{
  "model": "image classifier",
  "dataset": "rendered solids tumbling over patterned floors",
  "train_examples": 195000,
  "image_size": 48,
  "crop_scale_min": 1,
  "horizontal_flip": false,
  "translate": 0.06,
  "targets": ["light from"],
  "num_classes": 4,
  "arch": "wide_resnet",
  "norm": "batchnorm",
  "hidden_act": "silu",
  "depths": [3, 3, 3],
  "kernel_size": 3,
  "stem": "single",
  "avg_pool_shortcut": true,
  "widths": [96, 144, 208],
  "mixing": "mixup",
  "loss": "cross_entropy",
  "init": "torch_default",
  "residual_init": "none",
  "optimizer": "muon",
  "muon_scale": "match_rms_adamw",
  "learning_rate": 0.0065,
  "momentum": 0.95,
  "nesterov": false,
  "orthogonalizer": "newton_schulz_5",
  "adamw_lr_other_params": 0.0022,
  "ema_decay": 0.99,
  "max_steps": 40000,
  "batch_size": 128,
  "epochs": 26.3,
  "lr_schedule": "linear",
  "final_lr_fraction": 0.1,
  "warmup_steps": 2000,
  "weight_decay": 0.04,
  "adamw_weight_decay_other_params": 0.01
}
Rows from block 6 of a small image classifier, named by matrix and row number. Rows with one number belong to one channel. Each number is 128 + 24 x the weight over its row's rms, rounded and kept within 0 to 255. All counts start at 0.
After each channel's rows are labels from the 100 images, of 14976, where the channel reaches its highest value: "strongest on" is what is common among them; "colour at peak" is the nearest of a few named colours to the mean colour under the peak. Only what is clearly more common there than usual is listed. The data: rendered solids tumbling over patterned floors. In brackets: how many of the 100, against the usual share in percent.
# convs0: first 3x3 conv, stride 2 (model.blocks.6.convs.0.weight, 208x144x3x3, each kernel summed), inputs 72-143
# convs1: second 3x3 conv (model.blocks.6.convs.1.weight, 208x208x3x3, transposed, each kernel summed), outputs 104-207

convs0.169 [108 130  95 110 148  92 113 118 136 113 143  98 190  96 141 125 146 138 107 103 143 102 129 117 113 119 107 122  98 116 128 137 106 126 110 134 119 137 215 147 117 113 107 135 115 143 121 105 145 146 100 108 101 136 131 115 118 116 152 161 162 161 138  97 118 118 142 160 118 113 117 163]
convs1.169 [129 110 122 121 148 155 116 131 130 136 147 100 108 137 140 146 100  93 129 119 112 114 125 117 132  77 109 134  92 117 124 118 126 116 128  87 190 141 161 130 129 139 111 135 106 111 131  90 115  91 135 133 154 114 143 158 125 124 143 159 130 157 108 157  94 140 119 145 127 118  97 167 111 119 121 119 121 153  74 145 125 145 127 122  56 102 130 166 142 118 151  85 116 130 124 114 168  86 119 120  43 116  97 144]
strongest on: light from the left (91 vs 24.9); sphere (34 vs 9.7)
colour at peak: brown (55 vs 22.7)

convs0.167 [175 169 124 130 155 133 128 110 130 109 101 125 176 121 144 130 124 141 137 132 104 138 123 175 138  96 118 122 114 122 110 124 129 134 109 140 132 130 154 125 150 151 112 142 117 153 128 131 129 151  93 136 126 150 129 198 155 160 113 133 110 131 157  34 116 157  76 155 116 153 101 135]
convs1.167 [104 105 106 133 143 116 143 123 150 130 129 128 147 111  50  99 137 130 136 157 114 147 144 157  74 160 103 149 167 126 126 118 113 101 142  85  79  94 150 167 115 155 110 145 112 170 153 101 143 100 150  89 146 126 120 107 126  72 132 135 109 115 112 120 113 137  98 150 131 138 129 110 215  95 169 149 114  92 126 123 109 129 111  99 155 114 143 139 145 153 132 121 102 139 146 168 128 128  91 129 148 141 136 143]
strongest on: light from the left (63 vs 24.9)
colour at peak: brown (55 vs 22.7)

convs0.1 [128 160 215 188 119 140 132 127 102 173 133 165 134 103 167 143 115 158 157 140  93 148 155 105 183 144 140 127 143 141 127 158 167 159 114 117  89 133 155 124 144  71 140 122 147 130 108 122 127 119  94 106 126 116 131 116 123 146 119 108 113 156 108  88 124 108 138 114 212 163 115 159]
convs1.1 [127 124 150 123 101 133 125 112 125 121 118 122 110 125  99  96 117 175 146 121 139 132 148 146 124 118 117  85 128 134  79 151 102 113 102 131  93 142 173 120 125 103 118 173 132 201 120 135 108 166 148  87 154 132 152 129 110 113 117  96 116 130 134 136  98 182 120 104 122 161 117 108 117 101 138 148 128 113 115 127 109 154 150 137 151 153 157 127 162 117 111 129 149 147 101 150 162  74 117 119 119 135 117 128]
strongest on: light from the right (99 vs 24.8)
colour at peak: brown (53 vs 22.7)

convs0.140 [ 82 153 152 150 143 128 135 112 166 140 105 105 164 129 123 117 134 138 131 126 116 118 124 107 127 117 134 141  91 160 157 112 111 123 122 125 179 114 129  92 116 102  97 143 106 103 140  99 200  98 138 119  82 121 164 101 181 155 135 127 127 134 135 153 135  91  93 158 109 120 116 133]
convs1.140 [108 119 130 110 156 137 174 135 148 129 125 111 103  57 148  92  86 143 142 154 129 129 142 147 159 109 112 129  83 107 131 172  94 106 121 106 117  93 136 126 118 107 124 147 130 123 139 113 157  79 144 137 131 122 131  91 102 156 154 130 135  88  88 128 123 107 124 137 155 115 159 118 222  72 118 179  95  89 155 136 130 131 166 102  96 130 133 133 174 101 113 139  94 129 118 134 128 132 105 108 128  96 126 134]
strongest on: light from the left (80 vs 24.9)
colour at peak: brown (51 vs 22.7)

convs0.151 [120 134 106 126 133 122 120 121 102  92 153 165 111 118 124 110 130 107  98 146 132 126  94 117 127  91 118 170  90 125 112 158 144 183 119 114 122 107 105 122 140 145 101 140 171 133 122 105 171 107 137 179 131 140 160  82 120  81 106 105 106 140 102 112 130 180 114 132 163 123 115 135]
convs1.151 [120 121 126  86 139 107 147 122 136 136 105 106 139 164 130 150 117 132 121 141 126 111 154 179 122 166 128 151  86 128 142 144 156 133 111 135 139 134 130 133 129 154 148  99 175 122  98 122 143  80 110 157 137 130 131 119 140 118 120  84  97  50  99 130  77 141 106  96 106  98 104 134  81 132 114 121 123  93 154 136 115 141 126 125 155 143 199 103 136 152 129  52 132 132 213 137 107 121 132 112 134  76 152 131]
strongest on: light from the right (50 vs 24.8)
colour at peak: brown (62 vs 22.7)

convs0.198 [ 95 102  60 117 135 113 125 182 107  68 138 107 123 114  80 128 121 130 104 122 122 124 124 118  91 126 104 102 151  88 138 111 121 100 127 119 139 145 104 106 144 138 126 136 128 121 111 168 125 112 150 100 103 148 103 115 130 137 103 161 114 150 108  94 122 149 122 126 202 171 100 131]
convs1.198 [131 126 114 111 124 114 107 128 206 143  90 156  98  80  89 109 159 111 147 119 114 122 163 174  90 112 134 159  89 166  74 120 142 140 113 125 124 120 134 129 124 143 150 153 154 118 143 137  89 145 134 142 108 125 146 147  59 154 106 115 137 108  98 121 145 170  83 136 114 152 125 117  89 134 150  90 114 164 137 156 112 138 143 150 133 129 121 133 128 129 112 113 108 136  51 126 126 146 142 109 133 102 124 132]
strongest on: light from the right (82 vs 24.8)
colour at peak: brown (46 vs 22.7)

convs0.172 [ 96 136 161 141 150 141 114 163 138 124 100 147  65 102 142 164  98 120 136 167 127 143 143 108 119 106 119 110 121 178 147 153 124 130 146 102 116 122 156 126 131 125  91 156 125 135 110 161  92 132 135  92 121 147 125  82 129 132 174 125  97 112 159 165 134 122 133 156 121 143 100 143]
convs1.172 [143 131 128 118 137 109 124 114  97 106 137 141 141 123 179  35 153 117 101 105 142 143 103  98 145 150  94  87 111 126 153 137 152 116 165 125  77 165 120 128 147 124 108 132 120 182 171  91 114  69 116 110 126 103 132 130 144 163 131 107 137  96  87 158 118 111 120 114 129 120 100 117 136 151 112 126 132 146 125 140 115 119 141 141 145 101 132 118 138 122 130 116 120 174 134 123 174 139 108 122  93 149  95 142]
strongest on: light from the left (61 vs 24.9)
colour at peak: brown (63 vs 22.7)

convs0.84 [117 157 116 102 159  99 127 136 133 112 133 110 103  78 170 151 114 107 111 100 103 104 176 121  64 132 128 123 117 129 113 120 122 144 116 115 124 123 139 137 136 117 100 146 110 126  89 152 117 141 131 165 140  87  92 132 124 115 105 149 147 129 147 122 161 147 144 112 117  96 143 136]
convs1.84 [135 113 116 102 137 141 134 139 113 119 131 112 105 120 151 176 103 110 111 116 130 132 145 156 127 144 110 115 122 112 142 126 119 126 137 119 162 116  85 138 128 109 107 127 115  91 152 106 124  26 136 119 157 133 133 135 126 153 137 103  96 159  98 131 106  71 144 146 111 159 118 139 143 187 138  89 119 145 113 126 111 129 115 133  93 112 120 167 131 111 117 111 137 113 170 117 137  90 145 117 117  80  85 123]
strongest on: light from the left (75 vs 24.9); sphere (29 vs 9.7)
colour at peak: brown (50 vs 22.7)

convs0.51 [135  97 115 101 139 134 147 201 129 109 108 120 116 108 105 152 141 125 132 113  97 109 102 195  96 126 144 134 133 124 157 127 117 139 136 113 124 129 163 121 139 146 137 157 138 103 109  94 165 102 130 119 144 118 118 133  87 126 143 158 115 136 140 157 133 146 161 140 108  95 135 132]
convs1.51 [114 111 129 123 106 101 112 100 140 124 137 121 131 125 190  87 104 126 108 142 116 172  94  81 112 102 134  97 127 144 153 125 135 148 140 138  92 148 129 131 136 190 142  87 124 128 107 128 116 115 108  91 139 139 103 166 150 135 138 123 132 132 182 137 131  94 135 147 143 107  98 134 107 145 197 147 109  90 160 112 103  84 136 162 158 130 103 112 124 141 128 155 138 138 119 126 109 122  92  85 147  98 116 195]
strongest on: light from behind the scene (84 vs 24.9)
colour at peak: brown (66 vs 22.7)

convs0.158 [172 115 156 105 120 123 112 135  87 122 135 144 140 160 122 114 155 151 122 111 148  93 124 114 125 118 107 114 115 117 180 117 140 155 135 129 151  97 144 134  69 125 173 177 195  92 115 126  75 155 134 119 172 147 125 131  98 107 116 161 134 119 137  84 176 123 109 147 113 105 128 106]
convs1.158 [124 116 101 124 135 120 100 147 158 108 101 153  71 146 184 172 137 124  84  94 143 103  98 172  82 136 124 150 202 147 139 117 100  95 144  83 111 127 112 141 125 104 129 164 101 148 108  92 139 186 122  79 123 123 141 148 113 123 125 131 104 139 125  97 104 129 147 112 124 146 132 140 162 134 104 102 108 157 115 114  75 120  87 104 122 119  92 117 115 131 122 138 124 138  90 136 106 131 127  83 132 154 115 135]
strongest on: light from behind the camera (52 vs 25.4)
colour at peak: brown (47 vs 22.7)

convs0.35 [125 122 138 118  90 134 104 131 120 133 156 127 113 105 130  76 128 134 109 157 163 126 141 149 112 135  85 101 114 157 131 172 126 119  96 116 119 173 148 140 148 146 112 139 133 140 124 133 122 118 143 115 102 150 119 114 128 133 121 114  99  93 126 137 172 132 112  14 161 112 148 131]
convs1.35 [105 110 118 139 147 113 123 165 141 122 173  87 103 145  83 153 119 125 172  87 102 143 103 106 117  83 131 140 112 100 127 117 144 173 117 145 105 112 132 112 126  95 133 112  88 124 133 123 105 150 151 139 165 135 115 168  96 129 102 129  93 134 141 188 125 158 125 113 128 167 143 135 131 144 121 115 114  55 111 123 101 118 134 134 103 120 137 114  87 121 116 100 107 114  87  75 152 114 140 121 115 146 129 108]
strongest on: light from behind the camera (52 vs 25.4)
colour at peak: pink (28 vs 9.5)

convs0.205 [142 130 145 148 119 163 137 112 111 142 152 135 121  93 165 113  92  89 113  91 134 109 112 125 100 102 155 144  78  96 141 161 118 109 117  92 129 169 152 171 103 114 123 116 153 136 115 117 110 120 142  77 128 142 112 157  88 156 131 105  81 145 131 110  84 148 118 106  86 107 119 127]
convs1.205 [128 147 180 100 118 139 157 152 108 177 179 132 142 124  95 125 102 122  91 128 127 126 138 124 123 141 119 115 124 147 137 143 146 143 111 142 114 118 125 101 116  74 135 146 130 155 145  95 140  88  99 154 109 144 143 139 134 100 149 116 120 131 133 146 135 153 133 130 103  91 150 117 166 140  88 154 147  79 119 125 161 105 123 121 127 139 129 124 166 143 181 106 161 121 133 159 133 122 152 129 125 131 132 161]
strongest on: light from behind the scene (81 vs 24.9)
colour at peak: brown (49 vs 22.7)

convs0.94 [ 93 114 164 161 154 119 104  98  97 119  87 117 128 144 135 138 140 149 128 133 133 136 104 114 176 120  91  88 170 126  85 162 149 153 117 123 142 139 143 171 139 112 108  94 118 134 125 154 130 119 129 123 130 100 108  91 154 132 127 127 131 158 111 123 105 133 175 118 152 121 150 148]
convs1.94 [104 135 133 140 135 125 149 122 142 113 115 144 104 122 143 114 100 110  84 106 118 123 133 111 144 105 138 134  83  92  94 134 137 107 103 129 142 124 102 146 137 104 100 147 150 102 111 105 103 126 141  96 123  90 116  94 127 186  98 142 129 134 124 142 114 115 104  98 115 156 118 122  69 141 164 112 131 140 149 109 109 129 139 138 143 153 191 126 123 121 119 121 104 120 125  98 162 150 149 127 116  93 125 113]
strongest on: light from the right (65 vs 24.8)
colour at peak: brown (54 vs 22.7)

convs0.207 [150  95 134 148 120 138 152 130 159 165 129 146 132 147 121 146 125 134 105 116 108 104 100 128 113 105 112 160 115  82 126 103  82 144 116 136 100 138 161 127 136 131 120 105 177 115 113 125 114 118 131 110 107 102 111 123 143  93 121 116 148 114 142 121 134 119 127 106 152  83 125 112]
convs1.207 [126 127 140 112 132 128 121 149 108 123 137  95 129 116 151 181 119 150 134  95 136 160  89 127 109 123 112  97 173 163 119 203 148 122 114 167 106 131 102 159 149 148 118 166  96 176 115 134 120 163 146 134 157  99 117 115 116 120 179 124 106 111 127 144 138 112 102 113 175 125 174 158 102  98 135 138 117 175 124 129 112 132 160 152 117 142 118 136 130 116  99 154  91 111 107 157 101 116 130 137 118  81 121 133]
strongest on: light from behind the camera (100 vs 25.4)
colour at peak: brown (50 vs 22.7)